A small image classifier, trained from scratch.
Model: 4.64M parameters, 48-pixel images, activation relu6, depths [4, 8, 4], widths [64, 112, 192].
Training: nadamw at rate 0.0038, batches of 64, held-out accuracy 100%.
Data: trained on seven-segment displays showing three digits, 97500 training examples, 9.3 epochs.
Rows from block 5 of a small image classifier, named by matrix and row number. Rows with one number belong to one channel. Each number is 128 + 24 x the weight over its row's rms, rounded and kept within 0 to 255. All counts start at 0. Numbers have three digits each.
After each channel's rows are labels from the 100 images, of 14976, where the channel reaches its highest value: "peak on" is the class under the peak. Only what is clearly more common there than usual is listed. The data: seven-segment displays showing three digits.
# convs0: first 3x3 conv (model.blocks.5.convs.0.weight, 112x112x3x3, each kernel summed), inputs 56-111
# convs1: second 3x3 conv (model.blocks.5.convs.1.weight, 112x112x3x3, transposed, each kernel summed), outputs 56-111

convs0.0:107164135095145151172145107135168164119126111169143091114143127081153133135147111159124144124159126099090146150113106125111132093130124119178118162117128119107112086084
convs1.0:132100089135136135133119153116099133117092120086135132138084139124152148073127116075070206116142102091099139089147137159120120129116108135096111129153092149140149098136
peak on: screen

convs0.43:101138150123140139095095160147153112085134112106157152104109083116141118116145102125112160152156141118095142101103114124132096119082157079143128145100130103116080115145
convs1.43:131111119135138106123115103185112127108127089107127131092130107087138141091112105106152161126097106109137142074130104129110137110108132141106137138087151122121130114138
peak on: screen

convs0.20:140058110122123099156127126150145142120129116125077125135149120137131136177113127121141159126110120148139142100078085175098159093119112104138109139131152127130089127146
convs1.20:122119131123103112094117118128137151117133105128092111133128150144106138153129147169144119133116095159172118137093121163133128132131117131138126129148092136151107079113
peak on: screen

convs0.111:106139155096113099130129138103150097118132122118127155102132124101124133170169141133098089131054139118149097132159144120158134137101153130131150123151130113114124141151
convs1.111:135128094119125132107122159113113102149082148124137111133166058116113084117139128115131084089131110098092104086121115107114109108140142106141110123112117103132096152111
peak on: lit segment

convs0.96:111090113131137161149155120116145146170105151185092086145145170126112151126135116143146187110147114110134130131133125128109135142168120117145146176176143111099097120145
convs1.96:125087140156156166116113120154140124122104136074124127122130111162166177088131121144121098129142154111107159081103132093101095115136116135134147129125096119074121115164
peak on: screen

convs0.46:135150103128130148131141131071142154075132048104123070090104094133158145116109127131115116156143172131121154120164157117169147169066152134154081165152155133125147129113
convs1.46:138087132147157121167135137126121155085137057115101079104151118130144145123123120127109096150119137141128152138144136120118136152068160074128087132175112096095124142124
peak on: screen

convs0.71:140154091089115108135147149131168159108122107111130084116117117103118173102129097145156148093114107136103171130114110111107156124153125131133107119123136149147159105089
convs1.71:140139083117123098135141157130165113123131150084161181128131110096144196122125124109161104141094131147086136106159169120125120091159142135117127081133158123163127115075
peak on: screen

convs0.47:156079128135087106122107164092135120152138158092087154115090132127111132115184142133087079118098123113138123102109125131121107121129109127120119136061110133158143217158
convs1.47:116091123103145115080103140114104082101125129114132176108128101158161106146113090107122044119138141135129165104110163141154167124123131131141134124094127131150117159144
peak on: screen

convs0.59:084112126081126146122111118111145135072143089130126092093116091095131147112132095137112144150123134125088129137099093107130094112110146095127122135151120081110112097149
convs1.59:092115085137106151090122138095142142129094157108144158160131139141132185113082128102127176106141109112112142137136141109078095111175146159122103155134118119106140122101
peak on: screen; lit segment

convs0.3:075109136146097137157133106107158126157117151130125149155135168151077168121129137096168109129112093116161124105154140118125148131167126174099146152127134096092140125138
convs1.3:086154112160077116083111164131135106121107154099109130163136113120132122116129108151142105086107116103087106150116111109121118101145110122127124096090167120141130165145
peak on: screen

convs0.61:153157132141131104141152177108139110155135149126136142140149133143159118127152135125129137150109141123173112129167150139141150141145110155150075100119135157180173163122
convs1.61:154122144118173134143117178081133086108125113159160136132144140124128094166122164163092072137145132143121114107138163138140150118094143115117137094158124144152134159118
peak on: screen

convs0.80:149108112134143120119115111095102143118092105078163075109129119080130107124105122112097129123106137083110164133152158144134090151122110133111096120159164173134137117130
convs1.80:126107122106159159160115154128096129117114128136118154113126138155185123108129109143146129101181189141124137073143096127129112147080133105082127114179135132155132150137
peak on: screen

convs0.11:132149113116127129107145116168152112138100142128158115131087132111127165098100074110147098121133126096088107120098118130137085126147144124131129124090158156133120051131
convs1.11:115109154141148124139144159093146101114158146139181183106135132126134150163135149109131109148112133121185129145144159115175135149101101113143173144089123113149120080075
peak on: screen

convs0.19:146141096130120091102099165116139107153118165099152160120132158102101116148136157144108156117079079112131161137138148158107124119133120103116107113136150148110115136104
convs1.19:095099084151093116126111136139097142125091127114081116136135109110125132103118111130136139093122133107098112143146118118106144128127137129131137116144137134097148100168
peak on: lit segment

convs0.5:103121123177131117079105101112110117168132142094102129138154184113108112165122120135102119133099096132129171130133147131093108108131138108079130083095120108076125105126
convs1.5:127189104150144110123152132123122120146112147131128126139171100109117134071129140119150140097104112093130153137150157084126131078207130134135133123104102105119132139104
peak on: lit segment

convs0.36:107092171121111134143135097097138136101118123147052052116131129132108157148153161126140160132109101146154129137137112129095125110135113136094154141169114113097110137161
convs1.36:117117129126095138114120047161132107134119138124118138103146108105121149124106097141136088114141120116116126129102109087129098110116083123135184097126117119112127088180
peak on: screen